config = dict(
    model='audio-text matching model',
    dataset='short pieces for a synthesised band: melody, chords, bass and drums',
    train_examples=26041,
    gain_aug_db=10,
    time_shift_ms=100,
    n_mels=80,
    hop_length=160,
    input='log_mel',
    spec_augment=False,
    win_length=512,
    encoder_arch='transformer',
    encoder_norm='layernorm',
    encoder_norm_position='pre',
    encoder_activation='swiglu',
    encoder_mlp_ratio=2.67,
    encoder_head_dim=16,
    encoder_fused_qkv=True,
    encoder_bias='none',
    encoder_qk_norm=False,
    encoder_parallel_block=True,
    encoder_inner_norm=False,
    encoder_subsampling=4,
    encoder_layers=8,
    encoder_width=256,
    encoder_positions='learned',
    fusion='cross_attention',
    tokenizer='word',
    vocab_size=182,
    fusion_encoder_width=128,
    fusion_encoder_layers=7,
    fusion_encoder_norm='layernorm',
    fusion_encoder_norm_position='pre',
    fusion_encoder_activation='swiglu',
    fusion_encoder_mlp_ratio=3,
    fusion_encoder_head_dim=32,
    fusion_encoder_fused_qkv=True,
    fusion_encoder_bias='all',
    fusion_encoder_qk_norm=True,
    fusion_encoder_parallel_block=False,
    fusion_encoder_inner_norm=False,
    fusion_encoder_drop_path=0.05,
    fusion_encoder_positions='sincos',
    fusion_encoder_cross_attention_every=2,
    init='torch_default',
    residual_init='none',
    optimizer='adamw',
    learning_rate=0.0012,
    beta1=0.95,
    beta2=0.99,
    eps=1e-08,
    max_grad_norm=0.5,
    ema_decay=0.99,
    max_steps=8600,
    batch_size=64,
    epochs=21.1,
    lr_schedule='cosine',
    final_lr_fraction=0,
    warmup_steps=860,
    weight_decay=0.2,
)
Rows from block 2 of the fusion encoder of a small audio-text matching model, named by matrix and row number. Rows with one number belong to one neuron. Each number is 128 + 24 x the weight over its row's rms, rounded and kept within 0 to 255. All counts start at 0. Numbers have three digits each. After the name is the row's rms in percent of the matrix's.
After each neuron's rows are labels from the 100 texts, of 14976, where the neuron reaches its largest size: "fires on" is the input token at the peak. Only what is clearly more common there than usual is listed. The data: short pieces for a synthesised band: melody, chords, bass and drums. In brackets: how many of the 100, against the usual share in percent.
# gate: MLP gate (fusion_encoder.blocks.2.mlp.gate.weight, 384x128), inputs 0-127
# fc1: MLP up (fusion_encoder.blocks.2.mlp.fc1.weight, 384x128), inputs 0-127
# fc2: MLP down (fusion_encoder.blocks.2.mlp.fc2.weight, 128x384, transposed), outputs 0-127

gate.366 097:159133139097126124100100161123162129102103132133136149125132109170111056144153154090152177095099086090154135117119137111125139134144123119142126104100091084111128119133104113122100115178149087105124157157126151096119144150088110131097138126125141107133151117143145142112145145047103139109160143139166133144136101129147108137150147139128156159164153152100152116159123140141112104171142
fc1.366 126:119114117110138153083085137101148140140137152141119162137125148171128090124145102111111112141107114094098122103123091083080128084188143146122115123117142118093146108094124133128108135145132119154139154165109159122099159135131172103081139092106162150141127141113118130144148092114115095113115153141107161151144144146143140091166142134152148162153111156108151192143110134136077108160138
fc2.366 121:145157140130113129125185163104111127159134118142115143145113144138166132139161104121120118119143116140155123127114192111184120140076149117122108159154124137115143123183109131116186121142132133137142148123134130134104142141127129151206115108124075070154145142114143123135129117125133117129111146071128094119084132116118122207145110151088127077117134144136133123122122163137134146130150
fires on: "bpm" (17 vs 3.9); "#" (12 vs 1.6); "major" (11 vs 2)

gate.382 082:148171138147141129147131162157096123135103110167117119086128146098157125156164124169151143108157112096159106136108127125125156137127156155114163145153059132177119126154125139145125113131143108133104145120147093097110139102112103085119098106106149117140103144109154138098152167093123127121143124159147144101161060094121114124098154157102125167152121123151106083121118139180125134120155
fc1.382 125:125108083125137140132140104123148114077131144069154143128092084149112096105088152109121114123120158121139140118157150173168132128128092136159114086106124080090129127140161105114134139131136123108144102129137176111185116130092168106127142148141115129095125087162103153112125125122117128129146159091115081113099101150138129162149130103128152113154095097092180144157106131153138118136120
fc2.382 156:140128138136125162149084122109138129110102140115132111159100104142111100134124128157141122157124133115102124121145089132076146114169137149127123132097155105102113088091122134146079125147165115110144119120100147160118143121090138114078139123138178167128113129142128134100121112120106115103141106183106164102184108122135148057112155116125129187133118130113154155166095080153106117099117
fires on: "d" (10 vs 0.7); "a" (10 vs 2); "at" (9 vs 3.9); "g" (8 vs 0.6)

gate.359 087:158121092118144176110136110141125128101111139106141153116101110143125118137134145096118151134099134086088141119109124120134139110141093135101117092095134083134120127104146141103144120136137088136122109174136139158136145176076131142111126133146135139105152126157124132131094082094136093079117108125092105144124108141195128136152146136141185121171135133095134147164076135147076118176104
fc1.359 118:121153169171118115136113111121103129161149105144110113132159123117113161121121119139098103103134133170167102143149122127107100110146144116153176129171087153125140150161139126173141128117105168148100129103154097094107116106173126092113133099117114111116102122098127129134155167136135178150128138145174117117149115108066143137101121118122109123086166137159089105109155110106152165078128
fc2.359 123:144110142134114154137103125121150124110136129118123111141103124168102088134104132116134141139091146084096149106154078142123138133150112150118107101078190126102088152104144131112107131158161106117127127145108155143122135136126154120096124142143167162135128133143125138099077066147123094067136113155095166131143139136152097117140140128144156152153131092101139194136113107130067112141139
fires on: "#" (17 vs 1.6); "minor" (13 vs 2); "major" (12 vs 2)

gate.225 065:141146131173142129112089155173137136136136109087101138158137117155111113113139113119094099151153125146114104123137142154106116102114113114140137126178132133117121155178162134146150106125092159141114136100079120096151155067175100116140144143136116140123109126172128123141166150130143172122103139121140148101168181143131157121128139150078086177155113127123118131112171146123078153142133
fc1.225 091:112158172140128095087153163103113111150169102141154142120154134090139181091168086128109131130108134168112138093126114127102112117144152087156112152105109165140121168187119129138139162094084172152146110095119128120124120121169101153117145131114156088147107108136119104126148092118159136157089136150171156130154154141136137128124141117098094138101099123151127127136159113119126151118104
fc2.225 100:130143116102128110130166131148126177139158131147141140077154165097130164123150129100150165133115128133180113142114163103172142155074105132122115124148105130172143150166134124122180141120110110137086122156144084091145141154143086140168139139117094111119152124114144138147142138112129132099104133093146101162089132114143115180147127127133124099116128124157085096098145135136188120158124
fires on: "#" (23 vs 1.6); "at" (17 vs 3.9); "major" (11 vs 2); "bpm" (8 vs 3.9)

gate.308 149:137149099111090141099106146149123125161125107165086131136121146135133105147147092129134138143114113105131103147105115104115119124131161133094098175122143095139147092102102155117127089157141101119107164142101135118084171149122104098109089104112138122159175161110149097136115097102117088103115132128131158146150129096156143121122172169103165160161168156093150132127104131129108169149170
fc1.308 117:141154156121084132144145138136137128154153109145107155153095134140133097129142124121081102159083113094077121114121125129113120079140159125104114113106167116082126098111107166116145104149139101132157149137127123201125112138160144092139121135121131111149146162117165098150106059126127095126137146113082098124110158127159160123146133154131151129142138149108146178146095120119078143136143
fc2.308 110:105155144122115158129103161122117122154097118176101166124128143137146125107148093124127140094111088128106099097132123095125128147162166147124104178103142097112166095090087156142122108141149131117144161155129126125079135167096121183115114094107138141151145158112152091142156155080129133133114143136156138108148142126157124108163166146079121130160137153143115150134140104128116178160159
fires on: "bpm" (8 vs 3.9)

gate.321 066:156112107140102105146136131148154113120143160147090122153121109150103122141104105159061141163113149123143162167117145164115071108145156102118146129147091167121113088141157152144115116143128118105126113100153116156115140153130148075127135174143117132167124145146139129140135177135113161146119139128073147096163106134103080163065150135135141106139137127133143135125088135139097112092129
fc1.321 083:120120075140108124163140130140130152155130118141152163136104097166146160158105148127171164153124165099153101163093145112107174100121108128113165161117102119150114112153103108113135145154138098110132144146126138122140117119118094118128115114112109124109102112095128104130090110090122079131158087098147125075121115084138164128130127114108179133175141140135141116123069101178109139103142
fc2.321 075:103120110126132109121123113116141121125135130135108189116105127136141136080136126114080114095122108051133105079121124120109120145119131112126136147102156160120114150128116146108122149097108089173163144114112162138096122180151136177137126128115151140112179130135114127129134092142122141177139153148124124106108138122113110151193140151144100131177126107139134117155158152088177110180142
fires on: "," (34 vs 11.7); "at" (10 vs 3.9); "pink" (8 vs 0.2); "white" (7 vs 0.2)

gate.294 059:110105160163131162167128134145128143115119165105157122109147139092097103100127100138113131151118154124077134143116146124086137104112152107127119134115130126167099124138153134130141102150103093148096139089147142132110166146156095084141106133110114156119145136164135104141138099186109180182153147131157176134104106120142181146106112101158100159128110141124100107137174119160130092129145
fc1.294 070:156149143117160118144104095141100108144146096176109131108152148164144114160091144095144173120097143173125114119135141132142156097120151139159114100149154146147090099119163119084148168082117104132127126164162098139141118159172154138117104101114159147164135125138141128098122173117130150124090088114158145117113163113169121124155125134115139118134102138075098095106135147109086119109128
fc2.294 069:113123113135150160092085141121135142125082138121139122148132151143110099130142141183113097181080095138075121117117124127097117079110124122124137145096131098102132081110148124149140143153159078086110114115110094092150176105112124096124140123138114144112088124133133127125114092147130137128107121134164123147117140123104206108119151148146160155173116120131128158145126133119090149085138
fires on: "," (37 vs 11.7); ":" (21 vs 3.9); "at" (11 vs 3.9); "white" (9 vs 0.2)

gate.21 087:167127154164139116114110150158124145135085100145112121109171146088130133148158129168160158136130119104168123164110125097097127154130136130124153150155082111184143129121107155188138116147124135118094126137107100139107143103090115128132125098105163140130127146102160103140142163077130119121124136148173156126157058117107126113117151131097126162115137146148093095081110141160110140118130
fc1.21 125:155173176133108111100101143152077164141155102154088129113149157079124144145162108147110145109132105164132102131107117085085088112143169113100136178158110161142145153136120153121129091102137147138124140136128089105090147118179118137113093108118175125146136140100128114148137131151146167136101123150121174148147139097123101124107148146128126135128172159133116140111148094113126154115151
fc2.21 157:135128117117132088118178143145117144127154134130124142102159143109132155116145130109134135112132134161165120118122185126183096157085138100128123132162121139145129156175121135123170124108109134168107122130154113106133132145163112146180120123120078089118135116114132127151138139121149149144099150080151080137074136121120090198154095137138129073140121134138114097109147166108167135156138
fires on: "d" (11 vs 0.7); "a" (10 vs 2); "at" (10 vs 3.9); "g" (8 vs 0.6)

gate.190 057:097104158185126123142151153111121124153121141095129114119149146119137107121138095167095131113150154138134142158157147136089122106156105116105150133184097136144126166167146108128113124124094133133141131111133143114154165081152116102124104118090164146136127144148156102169168125167165119106141119102149150138142153076147129136134103123077106110089142102138100090086108123087113121082101
fc1.190 088:179106101081154164088126141138141125126096157132131123106121136143144105122154156101156129145109113105137122157122110136154165104153146154102115095111123108124112128087145167087153147173141132138142154157139166113155145167088147109116116154118125095133118119109107133093089147080102083131101142092109110121115118174144177145140158105158155116121120159122143157116113102165136140180125
fc2.190 105:129134144122132135137108124107158102122148136130130141169098130174133110112107121127104113136117126094069145111149085131077138115156151140136122109076148120102107124097107118136075132158139129147150130141123156172136115113156132126073147126136157146126096130133119111122086088153128146134157136185107174120166147123136132090147130137176127165141153131115145182152118106118051112117142
fires on: "#" (15 vs 1.6); "major" (11 vs 2)

gate.147 196:122134120118120158102111134096174100101145125105119165159087103175154094117141121096108105159081089093089146098124127116113124107138118120125109094086148116099123091099106159105101115148113094143160154136116168145133136163128148118108114133156149113151158113120132109143112098129141104100124150131104136155139138128157160137137161140134147135177135141091166173160086138111089100163151
fc1.147 272:122139129104123149098114148098167105102141127110119168149103102168149102111159112103097120156084096101077133111129131107130141106146131127107094089076157106103140104080107159090100118163123077136151137135124167153130136157136155111103096114150153128152164127133149109146120086121138111116124149143113130155121147131169152132158158140144140142172131142091162161155101144122108108170140
fc2.147 206:114169153143097116105121180137100135172143094172092122133129144110177167118177097133135109121150092139134079140074144090122107139127161110090140157139114136127186127128089159154140108126108155127118165120124100111100134115128122135136099091104124115163119163097175100145132139143135147145086128116140128143123142100109134142118133166123108134111163177141114121100147145120139166114150
fires on: "<end>" (12 vs 3.9); "bpm" (8 vs 3.9)

gate.67 130:140113115088129149125087112157128175125099140139123127112123130135111125139102120105119146111117122123120125132143083144085135163196131155123100147145137134136122136096144124100055131159153115104094116149113137103124140144114100136068129138127178173136137136116134113118133118110105137130139096180143164128182107130132105062125171122126136189143125117121129119115105064141116144131142
fc1.67 087:130091137134133110115141138106131121104169141135134170125108104107116128132152099120146118086136107143155140104131102152120154166158132134144120148122185098104134161108146103131121105155071123158154152163139155106099110135147148172094129140154105113148166098115110112142148119104142082094147161101170095183162145095129112139170110135176142109141111135156102108148112153083143117154143
fc2.67 070:140127089079095126136135111110132137121119128165093163114146169146128106121097144126105147121139132099114108106148130138101130131158128106152106168110168181141112150103135114097113124145131114132173149123140126138087104169148137143065146097110156125133128141099123099107184133139114098156158112168111151102157109138147132086096143157165098176125171137109151145129136096096102144107154
fires on: "at" (100 vs 3.9)

gate.162 077:123149163195149141141092142132094131138100106155124101108133130104132127144138093163116151104139101098172085145112107137130131118141132126091179122146116134138121141150087161163128095120135109120117170094127093120117125112092123111100098097124121141147112161140161141117105142101154124126163104129142169112153096138108133109122160155090107128141160170162133089126077139145124166073108
fc1.162 136:135104077112128118155144110095141125086118142085147134125116111171119096121101146107152129151114137092128176120120127144156141147098103120138082092097166107101115104122152126126161165153157106100151110152138170143143112152075131139153154155176122133121130104154107168109105117129106105113158127115135096117102113166149138136125106113135170087143091125087145137149133157158111085132093
fc2.162 162:138114137129135161136085113117135129121100131133119112145115106156107104139117121139129110150104130094096125135137075134085139108183136159123134121105148110113123103093138127145077132150149107097131133124102141162117136112108141116071138127141173176131124135122114123099126111140118104119150107195094189124188119126150151071113159131127122189139137130106149165147094106150088136102124
fires on: "d" (9 vs 0.7); "at" (9 vs 3.9); "a" (9 vs 2)

gate.265 085:130112126122146153117125135098119154118131124121129160090092116154135100147100129091168132148085128079122125112131123144121144146117111117147113125089160109115125135100163131114104157145142110124140097153109116132151134147092117131130149142152143114142155129114105129100095038113113079056170144119093118149140124143182110131133147146144171122171105108107142147127084131142065123132114
fc1.265 105:148116097094125160131116096127146123121124145109163173146092118132144110124123127088126148147102124096100155099146119120136160117114114139137086131118183121107115134086131103087144141138119082119120129129134156155152137166114155140114151140152110112097156119103110125128103079129108059078138128126115121126117111122203145122140146132180173134150108109068138141111099118160108117146101
fc2.265 116:108142122142136108111135146136112149144144116148126078129148138091137151108130106161111115156168110196123125131104163108159132110119155109134161166156130155124181097138107140144144133112120153126132123103138105118126143099126124118158121126105118086135094145106132133168175163167130169148096166092119103133104158121136180155101120122090103113071128143168112091121155153127149153084118
fires on: "#" (13 vs 1.6); "major" (13 vs 2); "<end>" (12 vs 3.9); "minor" (10 vs 2)

gate.215 064:121109139187162153124144141170150161098105092135105123144168132124116137089161115128074081099154145144112142154129156147099062130100135124150158104116143121124118155144102093121130106138081147139094132090104151097166160115146092086110145115145123082124133133125112113140150156148079129142083150090144134159154121147104160134143112120093128116124114137109131120112155122114116150117106
fc1.215 077:130119120102174121085111148091129118130126123141151125134143163094148122119144122096120091112150142168114135081135098121103121170128127139114134105147098140165166149125124150153142115071052155129135137112097125094109106096129133133099163122115114112120106127118082153151160123122129166167077161119162135159172157169144122092133122108131106170120141137126091095084128125132131140127129
fc2.215 093:136125082097119098134135145175099186153119128143137130081167132088120130142149129110156161123108144146188128155114148138147137172114140139109127136147123144163156138162128155109151136110120117120099137138148095095129155127145079117152120130111109112125158114131119130152177140132143089120101117096135086131090115109157137180134108139121137089135142139137088068099118123144197118126129
fires on: "#" (29 vs 1.6); "major" (12 vs 2); "at" (10 vs 3.9)

gate.115 055:116107095086155138155110101093148116168150115134129130128143186150167119172130108123071166154129135121102126112097124119104189156093118094110110164084105107154103124154092112111128147132117136147154094131138125107158141097135107116113160126123102157163144111127114149106121087108158186155155121121115141127120122160138106166127113129109120154159156142136107129154087125160156110144137
fc1.115 087:132127135132118104120116138145091119116135150173160144144137138142097124162130136158126151170142134080178147173134138106137087130137143126108113117146120099143119083152137129108156126118155101143107127141152105100135116111099141093153103110143110147137123115119131136109085073146133115088107127138103155154091131155103138116062116095047164128143139140108168092140157085119088136124130
fc2.115 063:122144102102106113143133139165151128145103107142139154146138135104117124166123107144138135185060140112136132117120136122143166114122140141112183133091079081124143117158148156108155136151139130090135108144095136107129158141115136132151148134110100155110139106129135124123133178093121155174144139091117087181103106138119182124167154124075144117134110109170097113128148105158169135123142
fires on: "bpm" (12 vs 3.9); "white" (7 vs 0.2)

gate.76 105:180134141129134131108110138146094170149087102135112112103167144086121154150150133134158154101156127122167125164116124138099096166128158139137168171139081104187121145129103145146132115145153103113110133119112078122123128108125077136100115106092124135127146139104128127128157169103108121133105123125174138110129075108098095126094140155112142163150163140130088097085159122138131139132145
fc1.76 092:104112066080164157166104144145157102108125158079134117118115104149137088113128134097145145140091160135112148165149106151131090126102123131137106103108172115125136129082152120100139164128143088123126117125122142128170125160105145126159131154172090136104166087142131172101135132136103102135134117096122109134101099169125136129118131094141160129154110126151173121142081113163117124157141
fc2.76 086:135106152134135160152091128119141095118112154132145093160103089131100110135103146168096100142139116099107150150150094123099137093172120151119154130128157144123130092085119117137090154143141130097152119098123150160128144085101165109069132117135164150127104137149103122123164141139144128125131119171103161107181129140110164107069151127073108154132123125101123150139100110145095119110098
fires on: "a" (9 vs 2); "at" (9 vs 3.9); "g" (8 vs 0.6); "d" (8 vs 0.7)

gate.121 080:134131086135147153124147139131124132104089144086111186114106116168161140127150133113164143156084127090127127120126119123112126154105101117147084097089155088103130126124140139114112136140113117113145109122144159128159141192123126152133145117139125114104177120139117126119128143080104070080156115140114102141130135121156135138175140120098169109161145145094134127162121123160063097164116
fc1.121 095:137128090083126126106101132097149134120134147095107166115087122165120106110141116083139117153090138142078115111103128141147133127138150119129079090097174085109135107087145131119128160141126138135149129140133152119140105151129130150134114160156146097093127115131138160150129111092139130118138143096108126147101166167113161118182146104188174151162132125101166155159131120127118098168099
fc2.121 142:109128153153123117119135129124104131134111118147124069141134137116152142144143127168152116112171113172168126128124168123137120117106138122124175146174125146133152111138117121179159135137123169107129136076144115135119116103108121114154130121111102105127097132121128128137170170093141137154118148111155100119113140134063158142105118139061091115070136147159107081134129150142150144057117
fires on: "<end>" (21 vs 3.9); ":" (11 vs 3.9); "#" (10 vs 1.6)

gate.193 076:143096095047158137099131133095136142137144148108132175127134147163117130101152146112144140137117146074122152107150148096122140128139107130131085119091170115096103109115147147088111167127123079132114099159124158116137148156100154155114154109126112142124153107148142127145108125110114084144156158122083121145135105156156110138178137121134136109184119114103142169132124103131155105178132
fc1.193 103:173144114089163117101141154142167123140105128097153139136139134149129148111139137105157131138098107131104154122151122118146167143136104105110073119091129137097107108091113130106103174167139084156164131195140161142130112165091126160124131159130147145091148093122127119149108112116138098117140147113123109160130138155162139141167122116127141126174122152134115180174103128155125090166143
fc2.193 119:111125150125139114114146154120108124154114117141147102137135136093163162114148112157143107129169104176153120175107144104144125113112137096116124122163115155136180110148123123123153136134103174137120135102130105087131134095134112123148122110140097095116134112120132140150190200129124136148098167099167093131102142123088160144097120130085098120090103174138115087122164157149164147118111
fires on: "<end>" (14 vs 3.9); ":" (14 vs 3.9); "#" (10 vs 1.6)

gate.130 073:137130128108120154111105138103111108145123148144139183121150160138151118142114145088121162105135147091101153145157139123150165142144107148151099133137131093103150168088162130122108123157112090122142105151102122142152116119113127186107112133110149120118116137147108159111108065136099047095144138111120100151149121126153101116157154137165167142163119112120115174164106149140132103169114
fc1.130 087:125138152155110127119114167142091106167123120117082065139147111085110148103154155132101116132112155189111128159098100143126116109144166118133128120158136149175145105124148130139131134134088141091134128079133129138152106080137123089144105144095145161163098149125113145128123122161161138172076130131153117135133130098122174115130151151110125123122125119128130110088178128102167152095152
fc2.130 095:150100095086103173141110133128125141095128119110134138128145123160101119152102121098144146120088138084106138108159069159121130151140123167131121129077127113151112133111130139116098113163174085115089139170122141138133138175113095125108118135119140172124158123126127131101058088151105098116155089144116151147141122121138134099131150128159147141148130092117153158147111077125100106166122
fires on: "bpm" (18 vs 3.9); "#" (14 vs 1.6); "major" (13 vs 2); "minor" (11 vs 2)

gate.238 098:178129119175107127145101155133083146134115093165131110093163123106136130169125118172144164114148114110169096140098121122128153139131156130103154140183071088170164134125107121143105130149158105103112137120130115105108148107089095135111103092127123122117117133101156136126144175080119117118124103142144144096130098112073131121123137157138130138147129148128103094082120117156134165092138
fc1.238 138:102114089109159111131152111090140110082095160086149102147086108178121091106083144134139116155110171116136173110140164146162162128119114138145128084122132093120108119115171105127143160154126136112151088120142149134160118148103142141148136149164108094085129104162123164125113148115120108103150131092120106106099128144148137131120112080138163104144100117126148137148110136144127077130092
fc2.238 173:131120145149135160155072120119137115114100128116140109150107113148105105138112134140125118142123130109112125148132076134068153114179120159133142129110147106113122099090123129143077125157146134103143129124114149151124134117101145114056138137129184167132119135128127144115124128119120110108141099196110190106191128134132163085102168131115123181114124127118152151156107111153105114102129
fires on: "d" (11 vs 0.7); "at" (11 vs 3.9); "a" (10 vs 2); "g" (7 vs 0.6)

gate.191 102:146132130125136154096126139092171090109147132135142154156109101176134073104132116109074094133079088112084161078145122112133120106142137136132121101073149113081124110099115127096127120171119092163139146155129172148125116153125154121097144125132140132111140137124129113157111111134152111122137133151115143141138128130152155150148165126152156150175139145099154156138087158117092093162115
fc1.191 149:138128145149120125088083140089133103115119117123133180157121100178131100120157096122109108161081082111090141113108126122104139100150126140100118114079135111105148109072105131124098133145131093148141133138121166134102137157109172137089119126133163124145134138121127126149129079117122114128135146164098149150148158145158140113154157148145144162176125145109137187145094139121094104170138
fc2.191 137:133160137111101120103150152132094135175133092159110147145118162115168148145169110108157122103130084151128092128083160072148120148108152124108106175130146129120192123160093156139175128124111147135116163127122109134101138135119119160167106102099092087144151147101146112154145160121126139130089153101132105133092131096110154159142133157102114123126141179129137115134131151125132164142145
fires on: "<end>" (9 vs 3.9)

gate.354 162:137154107100091130119103131166108145172128105157092131112143141109128138141134097124135127126114120098136094150107110105089113121153176132097099171120136122143153126119097145111104090152153093101088161133101112111092153144111113084110100110106139145166156179093139085138127132115122101126101106161142148132163116089133134112095166157101153158151177136101118118111119111151115164126170
fc1.354 117:117124137162163124156101110168095132150113160132131119110181145076114143118122152163113133126148152157136127147143123131131117137157136131135172158137120154151131115140123088161135127115162178093109097140105088079141144088130121145122162135121150129100091127134108133090160154165120178149123125161146138135161143118076114097099103132135098147088117115188087096118121117119125154101112
fc2.354 144:107113131161140087114155114152119138130138129114129069129132132100117155152135131159132108152160133165131136135142140136159128117105117113147195122169104158142134144150148107166144147081105149121126101084142125120138130055161135072149143151142092110125070115144119140138131127175141132148118136095110095133102126134084140154093101108153111116084122119140105107118138159147130119071121
fires on: "bpm" (9 vs 3.9); "c" (8 vs 0.6)

gate.188 085:133173135141132156134136164144083140140134104153110109113121147097140134165162106144111103166159126118145097176090120083091121096156149121126175157166091159141156140131117154147117101124130153128134156095104105147086148108129103078101125112125158111157113160108132120146140156111113114117125119151132136138164137119121116119066149164080121130116152172150129102116089138137114169101145
fc1.188 114:116127186180100122120131132138118121155128135149109109123142130121113177121149125138099093136163097155118111151116111096102111131120165133117180146125104180139154131138135168160122107084143148129104150097110095134110130077174132125115112095106165167129072159099142110160146116129143112133107093137097142111172165096132100119133116150104094148081132135158105131129127098131124132122161
fc2.188 132:112137119116131100104164134138134139148147125125129170093148146097131146100127134095130146093131137145162129130115177129171100142081115091118108129148108142152138162166120116095184120104108120157128113144151112102139116149140123159191113131136083100116152123114129117148131151111150162146112139082146087141087134138108099197154114132120132077134121133135120106099153172120182138152115
fires on: "d" (9 vs 0.7); "a" (9 vs 2); "g" (8 vs 0.6)

gate.48 131:146116123117117128104125154111175126097152133112116160145087109169149095127161119108099120147098087086100146099112119122105127105158120139117088081100167126089132085085101133089101142165128091145151138147112176149125123157132162118119111114153146128136172108125146118159128101127140096108136137142094121144132136133163172123161175134122132128158131143105167173146095147124108105161137
fc1.48 168:124148139133142108146160107145089158153130145145144096098172128083097165135089160158141152104171145147159120171146133141133129154086148118132164177177100143144124144170142092136158130093132168127093103116136087111149130105143102136154137135121106132113119148128125149123118173147109148134107114118151117122112107107101104129112086108119120127079109112144099104087161124146154168093105
fc2.48 136:138092121127151113142153078132169123084136154092157136123134114130076109126086169118123139132107157102113157113182122188154119116127089138144121082122135140136053147140171100105126154126152112140119098131134143129154111125144117125134161170158113149100123099173089153110103117129106111101173107128141114130122116156152098129119125107141137112151102084101124142143118130115114090142109
fires on: "<end>" (17 vs 3.9)

gate.245 079:158140145164091148117132166142103118153145120151124111101168129088109138125113084152107154122142104126165122164126131133093158140152135143101162134158076121140147125135094167167130126138128166112126155087143128146093112118102109114129101128107136131162115167125136144146092194104145144141123133159126127103163118119077155085093124142118145126091134161143088089129106139111112173093132
fc1.245 105:111169173166115144102114163138099121138177105145106122112122145091162156116133093116138127117108121154110105128119095089100135122165128149108150164138106163162159146154095169129117122119094135149137168111132100152107149110180138096120099071111136123123106133108133120126138113147114126156108112173140147132143176110106135102123123155116082164092146146173118168103103105095136135116131
fc2.245 127:135126113101139089107167122147126130135140132140120157098158147125134138119119128113129130097130119150138118126127174134188124162070145115120112136150129121138139155163132121111166118097106128140109116139158106093137131145143110142203117127130072091117158118121143113137124123117133134148114144061169066150048137131125097183144099128161121087128130133125120096116131146108153130160130
fires on: "d" (10 vs 0.7); "a" (9 vs 2); "at" (9 vs 3.9)

gate.320 170:172129100102119139124088125159127169123083133132128111111128134125136109164128118131141173135124134109128122164152094126092120143177121161127127135125132121147106128107140132123083134150166107099096112162107112110118154144113098123087116132110189168130150137133123126106146122105074124099140079174144173141175090129134115075101156126125165181153130126120140124103123084164114125147138
fc1.320 107:140120139117144116122070128172132132132131143144143075117163157102103116142163146113144123128120142156159101169113097090111159140157150157129108146147098167176132136094133126119119132152130126144123144122078091111128167105142121110108130128122165130146158102146107125142151199117115124168103100132161136113164107141087151092122164120076128155109139122128105077119126088113139136096108
fc2.320 100:119113160156144099163140138127139117099135129099147089124093119123117144135107148160124104131179139199165146143132131146143123121102116111126121120164092159136107152145148100193156157105108178143153113092166124161141093100165121136142149123134113111113115096151130137135133156134122157151138162134109120079127106150111093137113076113097118125116126136125117117155165143097186111091107
fires on: "at" (98 vs 3.9)

gate.113 095:114164156147119157142118150169111158175141084173124100117162136120135136138137096152130130171141106125121090178106136129110119117134135138100150151157115140149140103144105149174129127144126115112096139101111070147107155085137125069117087130121125143169124165111147117166157141164118083110109102131113142108148132080134129135084145162126125144110127159143109105119096122115124179100136
fc1.113 120:156104083071157141130128102108151147107114110115162157101124134155135090148124153112135143123116155112118129118152147150165117166122095122138079117114123092139139127124143102087132148178161087121138100172135140091156139169093130117140166151120108107119178099135125148107096168090105152123121140101140106164102102158130125124139116105151187109170113139114128125156152111154111125149122
fc2.113 119:163131119152126158139112137123125115138103118130111096151119125166120114155121142161129128146143123092104115125143071125108157119187147175141145141130124121118133121105135118162074111172156121115127132131119137164129118114094144124095117106114183152148104138128123122078121108114104083103140090187123155117178102130129146052114122126124128179134139112123142130143080099142079135107144
fires on: "d" (13 vs 0.7); "minor" (12 vs 2); "g" (8 vs 0.6); "at" (8 vs 3.9)

gate.251 140:144149105108113130130092127173109139164091115157120134125166153119131113157135119120126146108124119109133108170116107135095120148162167133110104153139134139137120127083131144118099098165155091112091126165117102111092155144109105133072097111102159170141145173116150099139136104137079130142121112167140170134177104106143103087127183151139146166132145139121126125097112093162117157136153
fc1.251 076:165108086123117100122133150162137153107099111122113111103125145066091142126105138083095156109161147154119106149094128104091138099145118146107117106144169123161155125103126111100137107160117136112103127095119130115162102163132095083155124152147134169120156125111138166146174123091122154175149146135201137126116144098112100151131106135130126144126151107124119074146125099121119149115111
fc2.251 075:131130081125113106160151115139112130120142154125113116117144116127130118129114150097082121124135127116143143113129146138117133123108132098148122139096147181157098207141128109059130124085086118169128142154144129131115106115144121140134142141122115125141120134116129127131104068174139084192127154108157108134138101149097092130127114142149097108119113137121102140131192142071159145178119
fires on: "at" (93 vs 3.9)

gate.122 188:131132118112119160115106154107164092095149120123109163138097098169143084114137109093111102161094101097091155106114114118113127102147115121118092104088143118092132103078110156110106136167123089159146139149125175151121137148141165116099123116158150124139168115140130123141117093124146101109147156128094118147138150135154155124155153140139151140180136153093169157162101151115099096161139
fc1.122 261:140122136152143102142141110158103143146129122142152083118162142078096174139106142162148150109166154155166114149131130154142118155107132143154158164182086147156117153170150109160148136085124171103094110116140083111139129098137095136157142139111108129112081126140123136104140169130107138140115117113138128107128122123104090128094092116117110119084129105163096096092164125135149157092121
fc2.122 190:142084110124158135145134076127161129077125161089160138115121116156074091130069167128112148137108164113126162114173101170129131130141095137160118087112138133128067124121155096109111151137139105124121099137127160138150110144121132135103167170146131158092128104164088150099124118123125120098174124142115133118136107168147122123131139101133144138146105074118136137149115115129124095124096
fires on: "<end>" (12 vs 3.9)

gate.38 149:175132124123099137132089134167110167157102109141099118100162152113128130175141121133147171110121130120156100157122098119089133148159145130105135153128117107169135126116103127145094115158156090095090138149101092108107144129109082100089103095088155143152160142113142122117136148091090118127114104164142161131153099099122123095101142148108151148155149138111106105112132088181121163134142
fc1.38 088:130092151172163118101079096134104088162137104126112122132105146087123119120132129123124088147122108166153100130135107131118152109126149134159145145171095125097137123157143093187112153091130151101125090137138117103111144114132093155124129148098131144123094112108137123145114149153115119153092087137104140103141122114074126104134159125149119166084109144153075160105165114097131134081099
fc2.38 085:126123122130117078098090132152134115133138114117114155126135122116144164115141140125117164113126138134158155107129132115083062142135109105114105107150080112174137170102143110140129149103084153137117093104158134084129087111141135140094144132136130138130154102131136127174104161117155189133088158147184162180156135117071094140114126133107139145110123132133115087107126149100139135116110
fires on: "at" (25 vs 3.9); "d" (12 vs 0.7); "a" (9 vs 2); "e" (7 vs 0.3)